Weights of a small contrastive audio-text model: text encoder norm layernorm.
Rows from block 7 of the audio encoder of a small contrastive audio-text model, named by matrix and row number. Rows with one number belong to one neuron. Each number is 128 + 24 x the weight over its row's rms, rounded and kept within 0 to 255. All counts start at 0. After the name is the row's rms in percent of the matrix's.
Before each neuron's rows are labels from the 100 clips, of 14848, where the neuron reaches its highest value: "responds to" is what is common among them; "loudest" is the band of the loudest frequency at the time of the peak. Only what is clearly more common there than usual is listed. The data: melodies that start on their tonic, played by one synthesised instrument. In brackets: how many of the 100.
# fc1: MLP up (encoder.blocks.7.mlp.fc1.weight, 960x160), inputs 80-159
# fc2: MLP down (encoder.blocks.7.mlp.fc2.weight, 160x960, transposed), outputs 80-159

responds to: the note D# (98); pace: fast (85); the note C# (71)
loudest: 250 to 500 Hz (59)
fc1.370 139 [128 176 150  93  90 122 108 123 119 137 134 135 141  88 104 141 111  85 102 118 134 147 102 140 111  99 153 159  88 138 137 109 118  98 160 146 103 151  93 112 167 112  95 121  97  78 151 158 165 120 130 123 124 109 128 169 159 106 146 134 113 143 121 110  96 126 122 143 103 169  82 150 144 161 142 140 128 118 102  86]
fc2.370 135 [143  76 148  86 137 144 167 133 101 131 107 151 134  96 139 126 118 158  96 111 126  66 139 121 141 130 137 164 139 142  76 107  99  54 155 115 125 120 140 108 139 133 126 115 136 143 126 113 150 101 168 135 158 156 128 134 147 235 136 110 108 135 154 104  90 145 115  81  95 154 136  98 124 126 106 130 121 145 191 126]

responds to: the note A (85); tonic: A (78); the note E (71)
loudest: 250 to 500 Hz (67)
fc1.628 119 [131 111 104 127 116 149 140 126 144 102 147 137 104 197 130 131 130 131 126 145 111 123 108 117  95 129 110 120 167 112 154 113 106 123 130 173 140 158 107 108 136 194 118 125 135 111 139 117  86 156  99 171  83 143 146 141 141 150 104  86 127 145 142 106  91 124 130 166 143 126 156 108  98 152 173 159 153  95 118 109]
fc2.628 101 [136 140 131 156 127 141 160 132 107 101 131 103 126 176 141 110 133 124 114 130 100 161 169 117 143 130 146 134 130 125 134 122 126 133 161 129 123 136 107 134  99 132 123 110 142 134 152 137 135 117 126 183 132  84 106 139 136 103 171 163  90 153 121  34  94 126 136 135  83  73 137 111 125 121 132 135 133 104 146 166]

responds to: the note A (100); the note E (67); staccato (56); tonic: A (34)
loudest: 500 to 1000 Hz (70)
fc1.372 015 [120 156 131 116 106 109 106 156 116 116 137 110 139 127 156 134 109 165  97 111 108 109 140 108  73 146 129 126  94 121 103 127 122 121 190 144  65 100 140 130 125 131 113 123  67  98 101 174 113 118  99  98 139 115 124 108 123 143 140 135 147 167 120 107 136 141 116 101 143 140  87 142 138  94  79  85 168 116  95 148]
fc2.372 013 [160 148 162 146 125 152 122 161 113 114 103 134 137 149 135 141 125 146 127  87  91 145  91 145  97 143  74 163 109 137 155 145 125 145 155 116 134 144 177 129 116 112 116 108 149  79 128 140 178 108 123 112 138 136 127  91 153 121 129 125 113 126 158 131 130 116 140 123 159 172 119 124 150 114 161 143 122 160  93 125]

responds to: the note F (100); staccato (51); tonic: F (39)
loudest: 250 to 500 Hz (71)
fc1.265 019 [ 95 166 145 105 103 110 105 141 173 166  58 202 146 158  82 117 128 139 141  56 174 160 111 149 121 155 119  91 105 123 154 111 131 125  81 111 134 125 112 156 144 146 127 124 131 102 132  97 116  90 140 154 118 116 114 162 112 179 125 159 137 126 147 127 150 144 122 144 118 120 124 141 148  75 148 127 151 124 106 176]
fc2.265 019 [114  93 111 200 114 113 118  99 133 164 141 122 141 109  77 131  87 114  98  95  98  87 103 153 116 117 111 136 132 138 126 115  91 122 106  86 139 128 123  84 119  99 143 174 166 130 106 114 106 144 104 148 143 143 102 116 145 124 120 146 129 117 161 123 136 143 125 124 126 147 118 133 140 106 132 149  97 112 136 118]

responds to: the note A (100); tonic: A (28)
loudest: 250 to 500 Hz (71)
fc1.615 031 [142  86 143 124 166 122  83 147 112 118 117 142 101 171 181 106 121  94 108 147 121 139  97  81 119 105 130 126 155 109 143 140 128 147 137 104 137  90 137 145  97 166 129 165 154 135  92 119 150 145 124 171 120  93 120 165 119 118 135 137 144 155 142 134 123  95  99 127 157 139  69 162 106 124 156 153 144 133 121 104]
fc2.615 031 [139 123 158 136 106 122  94 114 103 126 139 132 133 144 131 141 151 152 110 138 142 143 138 131  95 153 106 162 149 160 118 126 160 139 150 100  76 106 107 155 130 105 139 155 112 114  95  87 107  80 160 135 142 136 123 178 118 164 149 143 115 130 103 113 129 113 120 165 115 118 131 154 141 116 110 130  94 108  89 172]

responds to: the note D# (99); pace: fast (72); the note G# (68)
loudest: 250 to 500 Hz (69)
fc1.271 046 [102 114 199 156 113 130 182 122 113 142 106 139 151  86  96 138 135 107  91 138 144 140  96 149 127 141 123 116  96 155  86 117 168 107 132  78 103 124  96  89 143 112 109 131 102 135 142 150 110 146 114 150 142  90 152 175 120  46 167  96 134 102  85 118 144 109 108 118 123 136 145 151 148 139 139 129 109  90 141 118]
fc2.271 047 [117  53  96 120  99 118 157 107 133 112 104 171 103 114  93 137  97 104  98 106 110  95  90 131 192 129 116 148 161 121 138 128 155 123 141 175 157 132 127 134 127 113 169 144 113 132 145  67 131 105 155 131 150 133 116 140 108 139 140 139 116  72 123 122  86 156 117 102 126 166 136 109 116 130 128 161 153 126 157 124]

responds to: the note D# (100); tonic: D# (43)
loudest: 1000 to 2000 Hz (32)
fc1.286 226 [130 139  74 115  88 142 129 112 116  87 106 115 136  56 149 133 100 121 113 113 121 119 141 149 140 148 111 123 117 155 189 129 108 138 115 114 148 121 159 104 139 113  96 108 125 143 134 150 104 120 122 121 140  85 111 158 128 122 104  85 117 139 141 133 147 111 119 140 101 160 123 154 153 122 116 121 157 156 155 129]
fc2.286 201 [114 168 141 113 121 168 153 149 108 165 107 106  80  50 119 138 103 141  94  83 148 111 153 121 117 119 152 121 121 120  83  95 117 130 139 153 169 127 132  94 166 132 141 119 143 114 138 130 131 107 136 146 129 139  92 141 142 152 174 139 116 155 127 160 106 131 109 111 109 155  87 169 140 167 140 121 132 117 142 123]

responds to: the note A (97); pace: fast (86); tonic: A (35)
loudest: 250 to 500 Hz (54)
fc1.653 012 [101 162 122  88 131 141 107 108 156 153 128 125 169  97 161 134  95 129 139 103 122 136 108 150 158 118 117 132 170 121 100  83 128 131  76 125 124 133 138 145 136 163 133 156 157 108 152 105 112  86 116 129 151  96 120 143 116 156 152 116 139 153 133 114  92 120 113 133 133 161 111 102 102 101 127 147 122 100 158 104]
fc2.653 010 [135  73  92 125 114 151 103 126 123 179 122 128 137 103 101 121 162  86 154 116 158  91 129 120 124 153 112 125 123  58 156 127  84 119 138 133 130 142 110 133 138 176 137 121 107 158 160 123 138 147 135 124  82 144 170 116 132 116 197 168 152 177 115 106 117 136 123 117 135 109 115 114 146 141 122 140 101  92 142 156]

responds to: the note A (66)
loudest: 500 to 1000 Hz (53)
fc1.529 155 [103 140 102 106  56 141 189 150 165 134 122 146 151 127 125 146 128 139 104 102 143 165 138 136 103 147 145 132 156 134 134 101 115 143 156 143 181 134 148 144 101  69 140  95 105 135 136 101 152 111 128  83 123 159 150 122 142 152  98  93 131 164  79 127 139 162 164 164 127 123  95  24 118 133 147 148  66 149 132 126]
fc2.529 156 [145 103 122 142 145 134 102 144 120 161 116  55 118 125 104 121  72 150 144 122 122 107 131 126 138 156 135 177 115 123 128 149 165 146 112 122 100 101 123 148  89  85  80 131  89 106  99 111 153 137 142  72 114 130 147 113 173 132 113 103 158 116 143 133 103 115 156 117 156 155 125 106 145 134 131 147 116 113  97 144]

responds to: the note D# (100); the note C# (66); tonic: D# (34)
loudest: 500 to 1000 Hz (90)
fc1.224 011 [148 123 137 107 136 158 107 140 125  85 116 146  88 137 104 115  91 113  91 114 123 133 131 139 145  56 148 135 117 129 134 154 120 154 135 112 136 109 139 155 124 131 100  90 136 104 137 110 137 130 140 123  97  74 107 134 127 133 154 160 142 130 120 117 131 111 127 178 154  44 142  69 150 126 157 143 109  80 131 117]
fc2.224 007 [138 100 120 148 141 110 146 111 129  99  85 146 110 136 132 134 156  92 147 107 166 121 146 141 115 129  97 124 152 131 138 140 125 109 112 144  86 116  94 122 105 101 169 123 120 139 123 147 161 117 127 115 114  41 146 153 125  75 128 122 139 137 178 187  96 115 134 130 125 160 164 104 102 176 136 139 137 136 175 128]

responds to: the note A (99); tonic: A (30); bell-like (29)
loudest: 500 to 1000 Hz (80)
fc1.754 123 [135 115 146  94  93 143  98 132 133 146 156 151 160 139 138 138 133 133 128 138 123 104 145 116 107 103 123 107 155  96 124  83 120 109 128 145 109 103 144 188 135 110 130 131  69 133  96 124  90 130 142  86 128  94 157 127 153 107 135 107 149 153 131 112 128 173 139 129 112 140 119  96 115 128 110 127 168 105 133 140]
fc2.754 116 [148 143 115 127  77 113  71 133 144 165  95 127  76 140 104 104 103 143 129 110 109 144 107 149 151 108 135 133 128 141 116 111  89 134  95 130 130 133 146 108 147 143 132 109 143 109 105 162 147  69 128 123 169  89 148 118 160 139 131 152 134 108 110 141 104 114 113 129 142 160 143 130 141 146 143 139 142 142 124  85]

responds to: the note A (100); tonic: A (35)
loudest: 250 to 500 Hz (66)
fc1.432 130 [150 132 123 144 160 144 130 105  88 108 113 121 132 164 122 132 208 119 130 115 163 133 135  94 139 106 130 117 115 102 123 138 118 106 116  87 144 122 129 111 141 167 175 109 134 111 145 166 116 129 150 107 106 116 129 117 102  67 130 149 156 147 112 139 127 125 153  76 134 158 130 121 153 122  81 173  99 109 111 163]
fc2.432 116 [138 120 120 140 122 106  77 115 126 174  82 112 113 122 160 148 151 102 138  97 124 126 147 146 132 140 134 117 106  88  89 123 115 157 131 172 119 130 124 102 147 156 109 131 151 117 149 107 129 180 124 102 179  99 109 161  82 132 126 127 150 158 115 106 136 115  99 145 132 201 148 122 160 167 126 132 145 163 114 150]

responds to: the note D# (83)
loudest: 250 to 500 Hz (74)
fc1.727 012 [ 77 179 177 136 179 146 124 158 106 138 123 116  80  97 143 153  96 106 127 142 173  98 131  91 131 123 198 111 174 127 137 166 130 133 141  87 130 149 148 133 147 137 120 121 151  95 140 156 127 140 103 126 135 126  93 115 134 115 175 128 145 111  98 114  98 173 129 133 143 130 170 141 123 131 161 114 130 139 135 138]
fc2.727 012 [125  93 163 125 139 143 169 130 180 161 110 150 138 181 119 130 144 103 142  94 154 151 166 109 106 120  99 136 112 161 106 136 114 148 126 125 157 105 130  81 138 127 150 114  83 122  92 101 115 142 127 143 132 132 134  85  99 152 169 127 162 123 107 112 119 149 178 108 149 148 133 138 158 115 160 141 145 122 130 138]

responds to: the note D# (100); tonic: D# (55)
loudest: 500 to 1000 Hz (66)
fc1.643 154 [138 166 127 121 112 146 137 126  74  84 160 112 120 120 147  98 143 136 100 144 133 107 134 132 127 150 121 174 161 119 174 109 143 131 128 149  98  98 123 160 152 114  95 155 105  63  93 100 135  99 132 144 101 117 118 117 113 124  78 121 126 155 119 143 125 101 115 117 137 131 116 124 127 142 170 115 125 143 153 132]
fc2.643 148 [119 130 154 128 137 129  99 113 171 143 108 121 125  99 123 140 154 133  96 146  94 147 137 130 125  97 168  92 109 126  75 104 101 140  94 179 128 138 134 134 119 141 166 131 164  94 117 151 106 102 118 144 142 145 123 108 102  73 149  92 167 123 164 175 157 115  95 170 141  79 141 129  63 129 135 121 111 131 147 111]

responds to: the note F (98); the note A# (74); tonic: F (45); tonic: A# (28)
loudest: 250 to 500 Hz (68)
fc1.236 060 [131 139 129 153 134 131 117 138 121 150 116 137 128 159 189 137  87  98 113 128 142 187 102 140 160 155 136 118 143 112 166 148 137 132 118  99 165 102 103 153 100 116 127 154 130 151  79 109 163 131 105 117  83 124 102 111 140 136 119  75 119 139 185 157 118 109 154 141 117  97 117 171 128 131 160 136 174 112  95 136]
fc2.236 057 [118 145 167 140 108 107 132 122 128 101 142 143 136 184 103 144 138 112 131 143 135 163 118 148 119 124 120  92 112 201  99 150  73 134 123 145 122 141 111 114 149 125 102 118 138  72  77  97 168 108 152 143 148 150 127 135 155 101 100 167 127 168 175 101 125  94 156 119 122 122 109 156 111 108 145 113 118  89 133 113]

responds to: the note D# (98); pace: fast (82)
loudest: 500 to 1000 Hz (78)
fc1.65 073 [157 112 126 124 156 197  81 141 126 109 124 112 131 157  73 139  93 119 103 118 129  89 127 178 136 104 141 147 141 111 152 148 106 124 124 119 145 125 143 163  67 118  92 120 114  99 123 149 110 122 132 181 123 110 101 165 122 144 128 116 119  92 135 138  99 122 134 105 106 140 131  71 106 131 125 137 114 130  97 115]
fc2.65 072 [132 168 149 115 124 123 115 116 132 143 109 132 146 110 150 130 106 131 124 168 133  94 140 123 117 116 139 127 143 171  98 120 112 116 123 177 134  62 104 133 123 159 212 117 113 136  74 147 136 101 137 122 140 122 174 127 121 138 134 114 124 135 102 148  92 117 147  96  99 113 111 140 100 118 154 108 145 155 137 146]